Weights of a small CTC audio transcriber.
Model: 20.5M parameters, activation gelu, width 256.
Training: adamw at rate 0.0014, 2900 steps, batches of 64.
Data: trained on two synthetic voices taking turns or overlapping, over music, noise or silence, 26041 training examples, 7.1 epochs.
Rows from block 2, named by matrix and row number. Each number is 128 + 24 x the weight over its row's rms, rounded and kept within 0 to 255. All counts start at 0. After the name is the row's rms in percent of the matrix's.
# pw2: conv module project (model.blocks.2.conv.pw2.weight, 256x256), inputs 0-51
pw2.126 093 [107  77 125 130 141 127 140 128 117 144 151 109 110 107  95 178 110 208 148 171 127 151 160 138 145 102 145 124 117  85  97 114 164 101 152 116 152 136 121 178 108 104 134 112  90 136 145 154 126 154 122 123]
pw2.127 098 [137  93  96 119 157 127 135 134  92 114 100 130 105  92 133 135  94 127 117 112 131 121 163 172 190 137  91 115 140 105 127 140 123 137 124 126 109  84  89  96 141 147 130 176 118 130 109 135 118 109 147 144]
pw2.128 099 [110 231 135 108 112 111  72  94 142  88 153 125 129 164 100 125 119 123 142 143  97  93 136 102 117 146 146 137 114 142 112  96 120 146 141 156 120 180 159 108 124 144 145 123 140 113 106 137 122 126 111 121]
pw2.129 112 [116 110 133 113 136  92 118 136 128  75  69 116 109 119 112 134 109  94 108 120 140  98 152 106 135 142 160 107 124 161 127 120 109 158 104 119 136 100 108  83 139 111 114 139 102 148 144 135 139 116 134 116]
pw2.130 096 [148 120 141 148 111 123  66 117 127 129 130 152  81 150 113 127 148  82 128  94 149 121 119 100 144 136  87  63 124 130 139 146  83 119 160  97 137 111 107 108 136 117 200 143 141 129  99 123 116 150 154 153]
pw2.131 102 [158 178 110 147  95 112  66 128 116 110 105 119 102 128 108 116 113 139 129 126 128  96 103 122 103 131 118 116 118 161 157 100 121 147 144 151 128 132 141 138 140 120 126 106 118 107 122 127  88 117 121 132]
pw2.132 104 [118 181 122 133  98 154  95 131 133 161 151 138 146 127  89 120 107 116 102 117 153 100 100  83  71 131 148 185 129 120 148 102 171 120  76 133 130 165 219 107 148 118 129 125 139 146 155 128  81 152  81 136]
pw2.133 105 [127 108 115 131 112  97 131 149 134  82  61 127  91 151 136 116 134 136 132 113 120 107 118 106 150 117  95 110 116 128 159 148  79 116 105 136  90  83  66 108 119 106 121  96 151  94 136 156 157  98 146 154]
pw2.134 088 [143 212 124  96 154 125 116 117 123 103 123 131 159  97  95 159  89  97 113 116 135  93 125 119 134  93 128 105 131 121  84 138 164 123 158  83 150 137 127 151 179 137 163 149 110 155 113  86 100 146 113 132]
pw2.135 101 [135  73 119 111 142 174 142 126 127 159 145 125 163 127 143 155 145 178 131 164 144 179 120 161 166 148 129 163 142 101 152 124 145 125 165 176 155 180  87 123 105 109 125 148 125 150 124 142 136 100 110 121]
pw2.136 104 [153 160 128 118 134 123 114 119 142 184 132 114 119 128  99 150 122 120 104  84  96  81 138 104  94 120 138 187 119  98 114 121 156 113 131 145 122 166 167 161 126 140 143 101 114 149 138 161 109 158  92 130]
pw2.137 098 [151 169 121 159 123 131  77 136  82  93 125 147 130 105 109  73 123 113 114 108 106 122 138  63  80 117 121 176 130 134 121 144 160 123 107 152  87 154 168 103 136 156 179 132 143 136 130 133  76 121 121 142]
pw2.138 097 [127  66 169  97 122 143 179 105  57 129 163 167 128 120 151 178 100 159 148 131 152 163 144 115 141 123 111 153 136 105 116 138 157 130 128 129 106 142 125 135 114  99 135 135 138 181 143 112 140 179 146  73]
pw2.139 092 [138 165 118 121 138  98 164 114 115  97  81 143 147 109  97 113 126  75 133 128 142 135 153 140 140 162 121 104 171 130 135 125 140 136 138 108 124  68 111  60 132 145 101 127 116 145 124 116 159 125 130 143]
pw2.140 098 [112  31 137 149 140 144 192 116 117 129 144 118 121 140 153 141 128 146 181 137 159 168 111 133 157 123  99 100 103 116 132 134 118 117 151 132 130  89  82 140 128 119 109 151 121 142 130  84 170 128 154 128]
pw2.141 107 [128 196 113 117 141 118 114 129 131 137 173 132 130 102 100 117 127 159 145 125 128 136 122 142 116 113 176 207 129 152 115 103 193 140 128 140 161 135 166 123 135 115 132 120 121 140 118 151 104 168 140 110]
pw2.142 114 [149 114 135 130 174  98 110 134 121 116  97 163 154 121  99 125 117  64 110  81 142 102 121 143 112 141 144 101 142 125 116 121  93 117 133 133 118 140 128  80 129 141 113 111 149 165  85 137 138 146 141 110]
pw2.143 099 [100 150 140 107 150 166  72 129 109 121 148 118 123 147 132  99 104 143 157 128 132  73 115 122 102 141 136 128 146 170 117 112 174 123 112 123 187 145 142 115 139 109 116  87 113 156 138 162 107 115 128  88]
pw2.144 093 [129 177 154 133  90 107  52 115 105  74  90  80 143 155 100 110 136  90 116  91 113 115 137 111 115 127 129 122 102 152 110  89 169 112 101 120 112 100 138 112 175 112 119  85 108 125  95 127 100 157 120  98]
pw2.145 095 [148 165 145 134 129 130  99 114 139 104 158 182 127 124 127 110 155 134 142 124 130  74 123 104 114 128 120 194 124 137 143 116 144 124 139  95 104 118 157 161 145 103 124 138 124 118 119  87 136 130 139 107]
pw2.146 104 [128 195 104 137  87 120 104 161 114 121 139 117 145 135 118 124 118 130 139 133  80  52 145 142  60 110  93 154 117 103 105  79 128 124 126 134 134 131 184 147 131 149 114 111 142 137 128 111 135 132 154 145]
pw2.147 105 [116  76 120 102 119 109 131 126 113 100  80 117 125 105 108 124 135 134 126 136 123  98 133 132 167 133 139 109 142 114 105 147  85 152 136 143 127  69  98 122 128 117  97 146 145 108 121 150 138  87  94 149]
pw2.148 090 [100 189 144 148 140 135 146 162 131 154  83 172 179 122 142 133 110 116 134 102 118 117 114 158 113 140 102 114 163 124 157 106 128 163 112 149 135 116 129 125 116 158 147 120 153 138 125 126 139 113 161 117]
pw2.149 103 [121  89 124 150 122 129  84 134 125 110 207 153 112 167  99 151 143 124 128 106  95 146 109 142 123 127 163 128 145 139 113 152 118 121 151 113 122 158 144 129 141 127 138 156 134 180 127  98 105 136  55 130]
pw2.150 099 [109 194 151 108 113 132  90 116 125 104 116 151 140 101 112 128  90 136 109 117 127 119 120  99  74  98 126 147 137 143 115 114 169  97 100 136  90  94 133 158 139 103 132 136 111 155 113 117  79 162 123 152]
pw2.151 102 [152 190 144 104 154 128 128 146 127 128 165 154 122 138  95 107 150  88 121 145 132  92 113 145  93 181 142 149 114 144 118 151 151 123 121 137 154  99 151 148 145 152 135 125 130 106 114 149  86 140 146 107]
pw2.152 103 [118 116 138 108 123  98 147 146 112  98 100 113 114 145 142  99 152 121 115 126 146 103 122 123 154 127 112  65 147 138 111 115 119 104  98 167 107  82 109  97 114 128  87 142  95 127 161 123 118 103  99 115]
pw2.153 103 [116 170 140 154 126  98 131 122 124 116  73 109 111 124 106 128 124 116 112  91 114 105 131 102 143 150 100  69 122 129  94 144 123 125 126 137 107 110 129  70 138 166 112 117 107 154 145 119 136  98 123 113]
pw2.154 090 [161 157  89 135 126 145  97 109 150 128 108 130 176 176 108 123 139 127  69 115  98  87 120 104 123 130 130 131 125 122 103 121 141 118 150 130 125 162 180 141 161 117 140  82 159 150 121 151 104 112 133 117]
pw2.155 103 [116  58 138 123 101 131 127 105 124  96 128 124 152  82 162 129 106 106 128 156 129 179 119 149 165 125 129 127 100  60 147 125 130 117 114 122 126  99 103 111 141 122  98 113 125 126 124 112 174  91 120 169]
pw2.156 095 [125 110 130  81 165 142 131 140 130 143 157 132 104 145 175 132 117 150 107 128 143 155 140 141 149 110 160 140 118 103 145 139 155 120 118 130 126 155 110 160 107 139 134 122  85 115 125 103 101 164  81 119]
pw2.157 106 [148 100 136 132 101 130 103 127  81  95 123 142 143 136 158  86 137  89 148 130 129 125 126  57 170 134  92 101 135 110 141 140 140  79 143  93 101  89 105 123  94 134  92 134 123 143 164 133 168 113 113 118]
pw2.158 087 [130  58 173 151 100 133 141 115 126 146 150 108 158 118 163  86 111 117 116 143 154 120 134 161 179 105 131  89 107  96 112 155 131  95 130 146 157 147  90 128 124 140 111  89 115 177 101 104 143 136 138  97]
pw2.159 095 [120  96 140 152 144 144 121 142 110 119 169 132 147 147 120 150 125 162 126 149 176 201 133 132 159 127 114 156 161  91 151 113 151  96 104  84 139 160 121 165 104 142 112 112 149 110 106 130 136 121 147 132]
pw2.160 104 [143  44 137 150 102 146 143 144 142 155 113 132 128 123 104 139 128 156 132 110 162 128 150 151 130 118 104 119 126 111 107 107 137 134 103 120  89  99 120 106 156  85 113 169 129  90 122 162 183 111 120 155]
pw2.161 101 [129  25 164 132 175 145 140 110  91 148 147  85 110 138 180 156 121 193 165 141 142 149 145 167 156 163  84 102 117 118 159 109  96 162 129 101 123 144 141  90 137 147 102 137 120 100 101 155 151  74 135 125]
pw2.162 098 [107  86 115 140 175 138 144 120 168 154 140 172 128 151 130 132  91 182 143 148 113 179 130 139 156 126 114 145 117 120 122 124 123 143 123 138 135 148 162 138  96 131 120 118 140 111 112 150 136 113 118 106]
pw2.163 104 [131  73 134  95 147 175 146 128 139 111 128 157 106 111 171 159  97 143 177 128 164 126 120 143 169 126 139  98 122 101 149 128 124 123 175 127 118 164  72 131 128 136 148 142 132 123 138 128 168 136 139 138]
pw2.164 100 [111 126 130 122 164 151 163  96 131 155 126 143 160 101 157 171 145 127 109 155 136 161  94 143 163 121 130 149 106 111 181 119 121 126 139 118  93 140 106 131 142 140 119 134 161  92 133 116 125 142  95 137]
pw2.165 111 [155  87 109 113 140 136 154 110 137 153  82 111 102 113 147 130 132 115 132 153 130 154 160 175 179 171 126  79 155 107  99 160 118 120 143 147 162 102 108 103 139 138 131 165 142 136 141 107 183  66 134 156]
pw2.166 101 [142 211 127 136 100 118 116 165 125 116 133 142 118 121 133 127 113 119  95  93 125  81 137 157  74 131 120 162 126 162 119  75 166 149 118 148 118  74 186 142 102 134 114 110 142 103 113 116 110 149 118 123]
pw2.167 100 [147 209 109 117 115 123  76 141 139 141 133 163 133 115 108 111 133 104 110 118  97  94 103 118  74 147 134 143 135 129 107 101 137 123 115 139 128 134 106 124 104 123 131 121 148 130 145 123  92 118 142 138]
pw2.168 104 [135 100 155 131 141 192 130 133 119 144 149 157 138 122 115 119 119 159 123 150 135 148 119 157 134 128 125 127 143  99 136 134 181 118  97 141 123 150 169 168 126 128 115 117 138 101 177 141 172 131 127 132]
pw2.169 106 [133  45 112 123 173 130 139 118 131 121  88 154 119 126 116 159 122 101 103 125 132 159  88 142 175 110 108 113 150 134 130 119 129 123 139 129 152 118 118  76 110 153 144 138 140 131 141 125 157 117 129 137]
pw2.170 103 [114 113 139 125 154 157 154 165 107 193 138 127 100 116 121 148 137 123 151 126 121 112 135 105 128 128 133 164 114 132 146 148 156 153 159 134 128 141 153 162  80 102 167 118 133 114 131 103 105  90  81 121]
pw2.171 095 [121  62 133 118 119 162 149 140 142 152 151 173 135 138 157 147 133 199 108 116  93 169 136 126 147 153 142 127 111 117 119 137 121 140 170 160 126 119 177 134  92 131 141 151 122 143 174 109 139 140 101 123]
pw2.172 089 [115  70  92  70 146 120 170 107 115 151 129 133 146 103 112 165  99 103 152 134 120 146 136 146 167 117 107 115 143 123 130 100 111 127 143 108 122 123 105  91 119 125 133 113 111  83 133 124 135  97 147 114]
pw2.173 094 [125  78 140 108 152 115 168 133 134 144 141 109 115 121 152 132 119 198 138 158 110 166 148 114 169 131 142 110 126 129 172 145 102 128 165 100 121 128 114 150  95 103 136 154 105 118 165 145 131  91 112 119]
pw2.174 104 [148 130 131 105 156 121 130 105 113 172 177 138 107 148 148 152  83 158 124 170 140 137 132 117 122 148 118 142 136 140 117 138 127 129 138 136 110 195 119 163 121 154 115 132 134 132 152 126 136 170  99 135]
pw2.175 092 [128  74 103 156 130 112 175 117 100 148 120 142 130  79 175 154  95 135 146 161 152 157 117 126 156 123 110  82 132 133 126 134 110 129 168 142 152 110 103 160 103 131 145 171 116 114 132 133 203 117 128  94]
pw2.176 095 [ 94  66 103 155 161 126 123 148 102 180 131 103 147 144 172 111  92 156 158 127 157 177  87 144 155 136  96 137 112 116 130 135 122 138 143 111  71 127 129 144 150 152 148 147 136  95 127 146 180 120 127 115]
pw2.177 099 [114 186 128  90  91 137 102 173 132 120 194 139 134 138  97 100 129 138 120 131 150 132 103 100 108 112 111 131 110 106 117  57 162 107 109 119 137 156 130 144 141 125 141 127 147 143 148 158 116 101 100 134]
pw2.178 094 [ 93 157 133 135 152 117 108 136 112 140  79 100 131 104  85 144 133 131  83 122 109  91  99 126  55 121 111 164 182 148 137 148 140 133  90 132 108 165 149 177 122 114 110  86 132 100 114 133 100 138 134 167]
pw2.179 100 [ 88 169 123 113 119 103 116 125 168  98 101 131 122 107 101 123 100  64 133 103 137  60 143 124  82 132 150 102 124 132 170 115 137 176 167 133 140  90  85  99 156 120 147 146 109 120 105 146 102 147 124 138]
pw2.180 086 [144 129 136 184 100 138 128 118 155 122 165 125 111 125  94  91 143  58 141 137 106 126 146 143  62 129 131 114 149 132 105 127 105 140  94 139 153 119 147 124 116 146 169 112 139 116 116 134 128 121 139 162]
pw2.181 095 [ 99 129 131 136  97 135 129 104 155 217 185 135 131 127 129 160  95 174 136 134  87 128  85 164 124  95 148 129 108 149 146  83 134 145 132 138 137 134 163 140 120 129  73 120 106 121 116 137  87 149 110 129]
pw2.182 090 [155  78 134 117 133  92 155 117 118 128  92 105  92 124 144 123 158 172 160 107 122 161 177 142 188 166 200 150 142 121 123 129 125 103 140 151 129 123 131 144 147 135  90 127 100 160 152 162 162 125 121 139]
pw2.183 096 [130  53 105 136  98 153 203 109  92 162 127 135 122 123 148 131  98 142 133 133 123 155 120 163 173 132 130 156 124 124 150 133 113 126 136  73 104 141  84 116  80 112 103 149 122 118 153  91 183 125 103 105]
pw2.184 100 [149 167 165 145 129 146 122 163 111 114 104 101 105 145 112 100 130 130 117 117  86 133 116 139  89 106 140 136 125 144 108 155 180 140 149 136 123 144 156 105 167 146 147 138 159 102 128 147  91 183 135 138]
pw2.185 100 [ 77 226 115 105 130 154  82 128 151 147 148 111 131 135  96 107 156 153 157 141  99 111 138 139 126 122 185 137 111 136 115 103 172  91 169 151 133 129 136 114 151 125 147 123 122 100 139 120 109 198 125 145]
pw2.186 093 [ 94  73 117 150 159 133 150  92 110 174 178 133 125  86 147 168 159 162 145 177  94 129 130 142 134 144 127 117 174 144 112 124 144 140 118 105 120 160 130 133 121 107 170 160 114 131  85 109 128 150 130 133]
pw2.187 102 [161  40 103 123 113 144 158 139 139 141 121 136 137 111 160 141 136 153 139 161 143 175 151 163 173 140 134 121 143 132 119 171  74 130 152 117  91 140  63 118 110 112 134 141 119 101 120 141 155 119  74 139]
pw2.188 106 [133 126 147 118 121  77 156 109 104  75  54 144 127 137 129 140 106 104 123  96 127 116 126 111 155 119 111 125 117 135 135 131 135 123 146 108 140 116  75 114 137 113 105 121 105 105 133 132 137  79 140 127]
pw2.189 104 [127  31 115 151 150 126 165 104 100 140 147 125 134 123 160 132 116 148 112 142 177 158 134 134 161 115 142 131 148 126 148 118  94 105 132  86 137 154 126 138 112 134 121 152 122 123 156 130 172  88 105 149]
pw2.190 110 [ 99 123 132 117 106 157 138  96 136 150 124 151 146 134 143 153 132 121 146 146 132  87 145 134 102 118 132 142 122 137 139 123 142 123 120 113 136 138 154 141 125  96 139 119 101 101 110 111 124 144 123 140]
pw2.191 104 [106 195 126  95 130 118  98 156 126 134 133 129 122 136  68 140 132 147 115 121 115  98 152 123 141 135 154 133 134 124  96 144 161 105 118 121 121 183 170 127 117 133 138  99 161 153 118 103 100 123 134 135]
pw2.192 104 [125 174 142 109 163 125 128 171 121 118 138 145 132 136  98  86 125  81 140 143 137  84 117 123 104 158 130 138 115 142 119 121 125 107 139 132 111 109 161 117 146 161  94 116 125  86 134  95 112 136 153 135]
pw2.193 096 [175  56 147 152 182 119 157 128 165 141 137 100 159 124 196 177 130 198 112 160 162 172 114 137 161 134 125 124 146  77 121 136 120 120 142 117 105 124 100 140 127 141 120 152 134 145 144 133 130  80 150 158]
pw2.194 107 [125  33 138 145 107 138 152 136 119 152 134 149 131 126 142 181 147 203 123 123 147 148 157 148 159  83 136 122 150 115 133 130 116 140 145 178 109 137 100 115 129 118 124 125  95 152 149 123 148 167 154 104]
pw2.195 086 [165 147 112 109 129 144  99 156 125  81 115 114  62 126 127 120 142 114 132 166 129  94 115 118 112 135 128 124 136 148 137 105 187 109 134  96 104 144 131 144  72 130 136 112 170 129 126 137  95 123 126 111]
pw2.196 091 [ 89 214 124 139 113 128 105 137 107 125 135 103 126 160 130 117 134 104 152 103 101 127 105 113  98 162  93 169 144 147 141 140 125 153 133 161 166 158 140 128 145 153 173  92 160  94 126 131 123 153 172 109]
pw2.197 097 [ 85 176 124 108 134  84 128 115 116 118  88  97 119 137 103 104 143  85 119 118 113 127 104 172  94 121 102  98 148 169 111 108  86 121 116 141  73  87 121 129 143 117  92 143 159 119 135 130 121 139 144 123]
pw2.198 098 [102 135 159 148 127 157 124 117 127 135 120 124 131 159 104 144 135 147 146 103 127 139 173 105 139 108 171 145 143  93 128 125 125  95 152 125 141 137 159 144 125  85 138 160 112 108 128 126 140 130 109 109]
pw2.199 108 [145 188 126 153 100 127 100 150 114 146 127 152 145 147 141 100 150  91 115 150 103 104 153 118  65 128 129 139 119 134 131 130 155 122 129 135 100 149 179 168 159 128 130 118 137 157 140 100  98 126 140 110]
pw2.200 104 [132 153 113 151 154 172 104 115 136 151 173 147 126 128 111 123 108 162 118 156 135 137 139 141  97 108 159 170 109 126 129 136 167 118 104 132 116 156 150 172 146 130 135 123 147 117 122 142 129 141 105  90]
pw2.201 109 [135  49 152 153 144 133 168 147 148 143 102 138 136 139 146 158 143 153  81 143 161 167 135 142 144 139 166  98 112  85 139 107 118 102 132 110 147 143  76 139 136 100  90 130 147 117 166 145 138 117 133 105]
pw2.202 106 [135  90  94 124 116 126 150 114  99 147  64 122 104 143 179  88 131  92 157 108  86 128 106 152 128 124 106  79 119 131  94 126 100 125 114 141 122  80  89 116 124 132 138 142 124  90 142 115 157  91 149 145]
pw2.203 101 [123  35 104 114 146 157 158 109 108 123 104 134 142 110 118 150 157 145 131 145 182 163 130 154 194 138 137 127 124  94 143 163 123 161 127 103 121 126 103 125  96 159 125 143 143 157  91 177 135 121 140 137]
pw2.204 108 [143 211 108 134  84 135  65 129 133 123 157 131 149  94 119 136 116 115 100 118 146 124 184 121 126 122 161 180  95 143 117 105 157 123 128 128 108 184 173 137 101 126 149 109 126 121 109 154 107 173 131 148]
pw2.205 103 [132 199 121  81 133 103  94 110 135  99 113 148 128 100 107 114 109 105 106  89 114  72 100 129 104 121 121 125 157 167 151 116 144 148 107 111 120  90 177 104 165 105 133 149 136  92  85 133  82 152  92 145]
pw2.206 097 [105  38 118 141 177 162 166 153 141 142 147 129 128  93 131 125 170 133 123 168 106 185 112 124 216 117 138 112 110 119 159 146  90  94 163 123 113 107 111 118 118 158 141 104 129 144 140 115 131 109 118 137]
pw2.207 100 [123  87 125 154 148 138 190 161 136 122 108 137 141 106 169 114 139 145 133 119 156 140 141 128 185 124  76  45 139  98 121 114 121 137 130  95 105 116 113 127 121 125 116 151 135 122 129 118 122 101 113 145]
pw2.208 105 [114  98 145 102 152 132 138 154 104 120  82 136 164 119 139 147 136 105 119 134 133 131 163 121 130 151 128 105 110 133 101 113 116 151 118 134 133  98  77 114 109 120 122 181 132 137 179 168 141 139 122 112]
pw2.209 092 [110 167 116  85 130  93 129 111 120 125 137 129 125 144 137 139 120 129 150 105 120 123 151 148 151 124 135 150 102 143 126 144 101  77 132 122 165 112 170 111 146 141  91 108 143 161 133 121 149 139 124 101]
pw2.210 102 [106  63 119 113 124 102 169 116 130 119 131 122 119 133 125 140 116 169 134  99 142 158 102 141 173 126 113 111 115  58 150 165 125 110 115 120 154  92 105 139 121 125 132 140 149 142 136 114 152 109 122 156]
pw2.211 103 [128 178 144 152  84 110  84 115 146 125 150 126 103 113 115 125 125 101 141  92 129  90 115 134  71 154 131 162 155 143 128 105 110 122 115 145 133 168 177 124 134 102 108 126 115  97 120 158 108 111 133 125]
pw2.212 097 [ 76  65 156 143 124 127 157 105 131 116 128 119 152 133 167 141 129  82 145 133 125 153 140 136 166 126 112 126 128 121 119 125  86 130 140 103 117  79  96 105 104 133 101 133  93 132 116 108 143  93 115 111]
pw2.213 107 [108 200 117 112 129 164  81 121 143 150 149 132 105 138 135 115 113 126 138 114  84 134 131 129  64 129 144 114 112 166 128  86 163 127  89 153 139 141 152 155 123 114 128  96 129 130 107 132 108 186 127 133]
pw2.214 101 [105 143 114 139 138 132 115  84 130 128 163 145 109 103 133 137 144 114 149 122  98 130 130 150 106  94 112 136 174 121 116 113 156 131 134 109 133 141 158 148 153 165 120 130 127 144 153 118  88 111  83 135]
pw2.215 104 [137 150 159 147 143 111 165 107 113  88  77 117 143 153 124 145 122  86 137 118 138  99 143 134 160 109 105  98 129 140 157 134 121 129 119 113 114 126 109 101 140 125 158 119 133 143  87 121 148 131 154 125]
pw2.216 103 [ 99 151 125  92 137  95  89 153 117 120  99 113 110 142 124 117 149  55 125 134 165  92 125 121 121 132 134 106 136 155 167 136 120 105 125 126 127  82 133  87 151 128 122 116 141 147 142 146 148 148 157 128]
pw2.217 102 [142  95 142 149 147 166 167 135 150 147 158 124 163 161 181 146 152 121 104 174 148 199 130 146 157 120 121 144 125 121 124 130 146 124 157 129  98  93 149 135 154 100 110 137 113 131 147 153 153 159 129 140]
pw2.218 096 [147 154 106 123 126 135  73 135 137  94  91 101 163 163 106  88 139  96 121  97 141 101 142 121 134 106 157 106 112 148  94 125 147 131 109 104 101  88 161  98 139 135 135  69 135  81 143 128 108 128 121 117]
pw2.219 087 [ 93 138  73 141 144 164 104 137 128 153  78 101 169 156 100 117 108 119 143  77 138 134 103 124 134 137  70 154 129 124 113 161 151 170 131 113 134  88 144 101 166 121 114 142 163 155 140 136 106 123 123 106]
pw2.220 105 [154 177 112 120 142 135 129 143 151 124 245 147 141 125 112 110 115 110 117 137 113  85 136  79  83 125 122 145 134 129 119 114 169 113  83 113 155 142 133 131 130 113 123 124 127 133 138 134  84 162 116 147]
pw2.221 107 [144 102 168 109 135 128 134 141 147 118 198 153 114 168 174 137 115 188 152 161 144 187 127 154 145  93 120 141 105  50 136 162 154 159 151 115 128 147 161 173 113 130 117 132  99 106 129 118 156 142 160 137]
pw2.222 096 [151 215 140 149 151 133 126 104 142 135 104 107 102 146 113 126  93 139 129  88 144 137 128  95 138 126 145 124 136  93 136 104 148 109 113 136 121  85 158  87 110 118 118 154 103 133  84 154  99 132  92  71]
pw2.223 101 [121 179 108 153 121 142  91  98 133 135 156 141 123 153 124 116 130 151 107 115 130 122 152  77  47 144 115 187 151 162 147 136 159 133 121 150 130 116 173 107 152 122 149 128 108 141 126 135 107 138 120 157]
pw2.224 105 [110 179  98 138 125 158 110 151 115 143 183 128 106 116 146 141 167 138 135 117 141 123 112  97 108 109 152 171 133 112 142 144 164 134 143 162 145 169 168 159 136 105 119 117 126 145 133 102  97 158 128 110]
pw2.225 104 [ 72 162 143  96 113 142  91 101 146 134 142  93 121 117 132 112 161 112 132 156 130  73 148 108  70 166 134 130 160 141 105 128 169 142 117 103  79 130 176 127 128 119 180 113 113 129 141 110 117 123 135 184]
pw2.226 101 [145  48 130 128 170 161 136 122 135 147 146 123  93 132 174 140 143 119 141 178 167 195 136 135 139 125  98 150 138 107 107 134 114 150 133 132  93 123  97 133 115  86 122 108 135 133 144 107 161 123 111 120]
pw2.227 093 [111  57 119 127 120 122 148 125  94 125 147 125 166 132 149 138 118 132 101 219 127 166 119 119 165  89 109 133 125  97 128 144 115 127 102 107 123 187 140 162 118 171 160 160 113 159 154 128 121 114 150 120]
pw2.228 103 [156  48 143 116 101 109 151 131 144 112 163 134 145 106 143 146 132 161 123 118 113 152 177 148 173 115 121 124 137 150 164 145  70 111 146 118 147 138  83 146 103 102 125 137 126 146 122 166 172 129 126 125]
pw2.229 105 [132  62  92 118 134 140 199 137 136  89 121 151 102 151 139 146 134 136 147 151 167 197 143 138 171 108 130 116 146  90 103 160 114 117 155 118 107 122  81 107 104 124 141 125  97 121 129  98 171 117 140 144]
pw2.230 105 [117 132 118 113 145  86 134 160  93 111  81 122 121 139 139 124 159 111 121 103 124 100 167 165 117 124 132  91 135 146  99 131  84 141 150 128 131 146 165 152 132 178 103 158 162 121 156  98 147  91 132 119]
pw2.231 106 [ 94  86 120 122 129 119 164 113  78 125 106 118 138 132 148 159 141 124 106 113 128 170 157 123 137 132 146 138 153  95 131 148 105 126 158 103 123 109  92 103 132  82  88 175  97 144 136 100 183 117 160  75]
pw2.232 102 [ 57  92 114 113 137  97 147 122 116 143 106 133 132 116 108 118 127 107 138 117 134 150 129 125 131 120  91 112 165 139 163 155 100 112 145 149 120  93  48  90 154 118 107 130  83 108 114 130 161 117 131 154]
pw2.233 091 [117 109 163 132 165 132 155 137 103 133 139 136 101 123 154 146 151 152 138 167 145 125 153 160 158  99 104 132 131 119 125  98 105 147 137  95 110 114 107 133 164 136 112 155 105 135 122 109 128 125 103 133]
pw2.234 099 [124 168 138 122 100 119 118 133 122  95  66 113 137 134 147  90 134 102 103  91  75 115 115  80 125  90 119 126 102 141 163 123 116  84 138 111 108 101 155 141 146 135 124 121 126 163 134 116 112 159 135 159]
pw2.235 092 [149 130 126 124 129 113 158 128 117 110  56 142 146 143 139 128 109  82 169  79 118 113 103 119 129 125 126  92 128 114 140 130 109 177 133 133 127 115 126 129 125 114 128 150 129 120 130 136 160 115 182 133]
pw2.236 103 [131 162 142 152 123 135  88 113 117 121 151 144 116 136  78 145 100 119  96 136 121 115 165 103 107 111 163 170  95 121 139 110 124 151 142 128  89 176 128 138 140 145 140 108 131 104  97 103 106 171 139 128]
pw2.237 099 [ 90  77 105 147 138 129 118 113 104 137 129 137 149 138 153 145 124 137 141 148 130 186 115 142 108 118 128 158 153 128 149 131 132  81 149 118 122 180 118 151 130  58 142  98 117 141 117 124 134 132 184 130]
pw2.238 100 [121  84 127  85 136 114 133 131 109 142  87 118 133 120 134 144 163 126 150  95 114 113 125 137 119 121  94 126 120 168 151 117  87 120 170 140 164  88  94 123  97 137 116 135 120 140  81 147 188  64 154 103]
pw2.239 110 [132  81 126 127 138 125 187 127  88  88 110 154 144 118 151 140  87 119 142 102 129 155 148 125 155 130  75 111 112 129  97 124 100 109 140 131 126 113  96  98 120 154 109 168 113 134 129 107 117 127 116 123]
pw2.240 096 [130  94 114 125 140  93 152 153 110 124 159 106 150  79 162 152 131  99 121 106 113 110 149  94 120  86 108 113 170 145 124 131 152 126 111 144 131  95 107 101 142 118 155 154 158 129 140 135 168 174 156  79]
pw2.241 096 [108 225 152 163  89 149  62 145 139 118 149 125 127 115 150 157 143 119 120 126 131  82 134 160  85  71 118 152 149 166 108 131 158 168 129 138 110 125 138 122 117 157 150 126 121 100 110 162  93 127 181 115]
pw2.242 107 [127  84  94 107 147 149 159  96 111 125 113 129 122 124 133 106 166 166 168 138 137 157 127 133 168 141 124  61 158 101 137 129 123 185 162 112  84 126 110  78 122 141 106 180  99 144 133 183 126 116 123 138]
pw2.243 097 [136  62 127 135 172 138 145 133 137 137 166 119  82  97 141 119 111 128 136 133 140 211 105 182 156 140 128  59 101  91 148 132  70 116 146 117 116 114 128 141 140 121 152 141 148 130 130 124 179 116 130 119]
pw2.244 103 [115 199 123 121  96 118  63 144 106 126 138 114 110 123 116 124 164 142 131 120 119  95 160 122  93  97 149  96 112 148  83 141 152 118 126 152 117 139 130 156 131 132  97  85 120 124  98 130 111 141 122 122]
pw2.245 098 [145 215 119 110 114 116 103 161 151 119 131  92 104 145 122 129 160 141  83  81 126 111 111 132  91 165 108 134 164  93  70 142 125 105 121 150 115 118 144 119 152 126 121 128 125 131 131 107  89 145 124 156]
pw2.246 096 [125 116 161 153 152 113 133 111 150 107  97 120 117 161 132 133 105  89 130 118 105 127 116 127 190 159 147  99 133 131 111 137 109 175 122 132 111  71 114 101 137 153 104 136 130 136 111 116 148 109 143 110]
pw2.247 101 [127 190 106 107 144 118  88 148 152  94  99 121  73  92  98 107 150  58 136 106 121 114 124 150 159 166 119 121  99 144 110 142 118 104 134 145 118  86 128  79 158 158 166 113 129 126 143 129  92 119 162 145]
pw2.248 095 [113 170 137 163  80 154 141 158 163 136 155 145 124  78 145 128 145 103 132 115 134  99 126 105  84 116 130 146 153 158 135 152 161 179 154 109 131 105 163 120 111 133 142 130 166 100 128 173 128 148 131 153]
pw2.249 101 [114 143 133 144  78 160 106  86  88 140 129 122 136 102  91 121 146 126 127 129 116 128 109 133 125 150 186 195 153 142  80 123 143  98 164 133 121 175 212 133 121 104 126 171 146 142 150 138 127 131 141 109]
pw2.250 097 [123 135  94 116 136 133 135 148 146 144 179 115 111 111 108 119 127 194 111 150 112 133 137 134 125 152 130 167 124 125 143  89 134 113 128 138 138 147 152 191 123 122 113 152 144 115 112 164 107 150 102 140]
pw2.251 102 [140 156 155 128 127 132 138 132 107 163 170 119 130 155 131 149 148 158 117 157 138 156 135 128 120 101 143 188 127 110 141  99 108 137 158 137 118 168 134 174 122 107 125 156 112  64  97 133  70 132  92 168]
pw2.252 090 [142  52 105 115 108 107 172 171 115 117 113 136 124 129 136 165 147 143 150 128 177 160  89 106 146 134 134 151 101 141 155 128 126 158 156 149 118 109 121 111 112 118 126 138 125 107 133  96 171 120 124 174]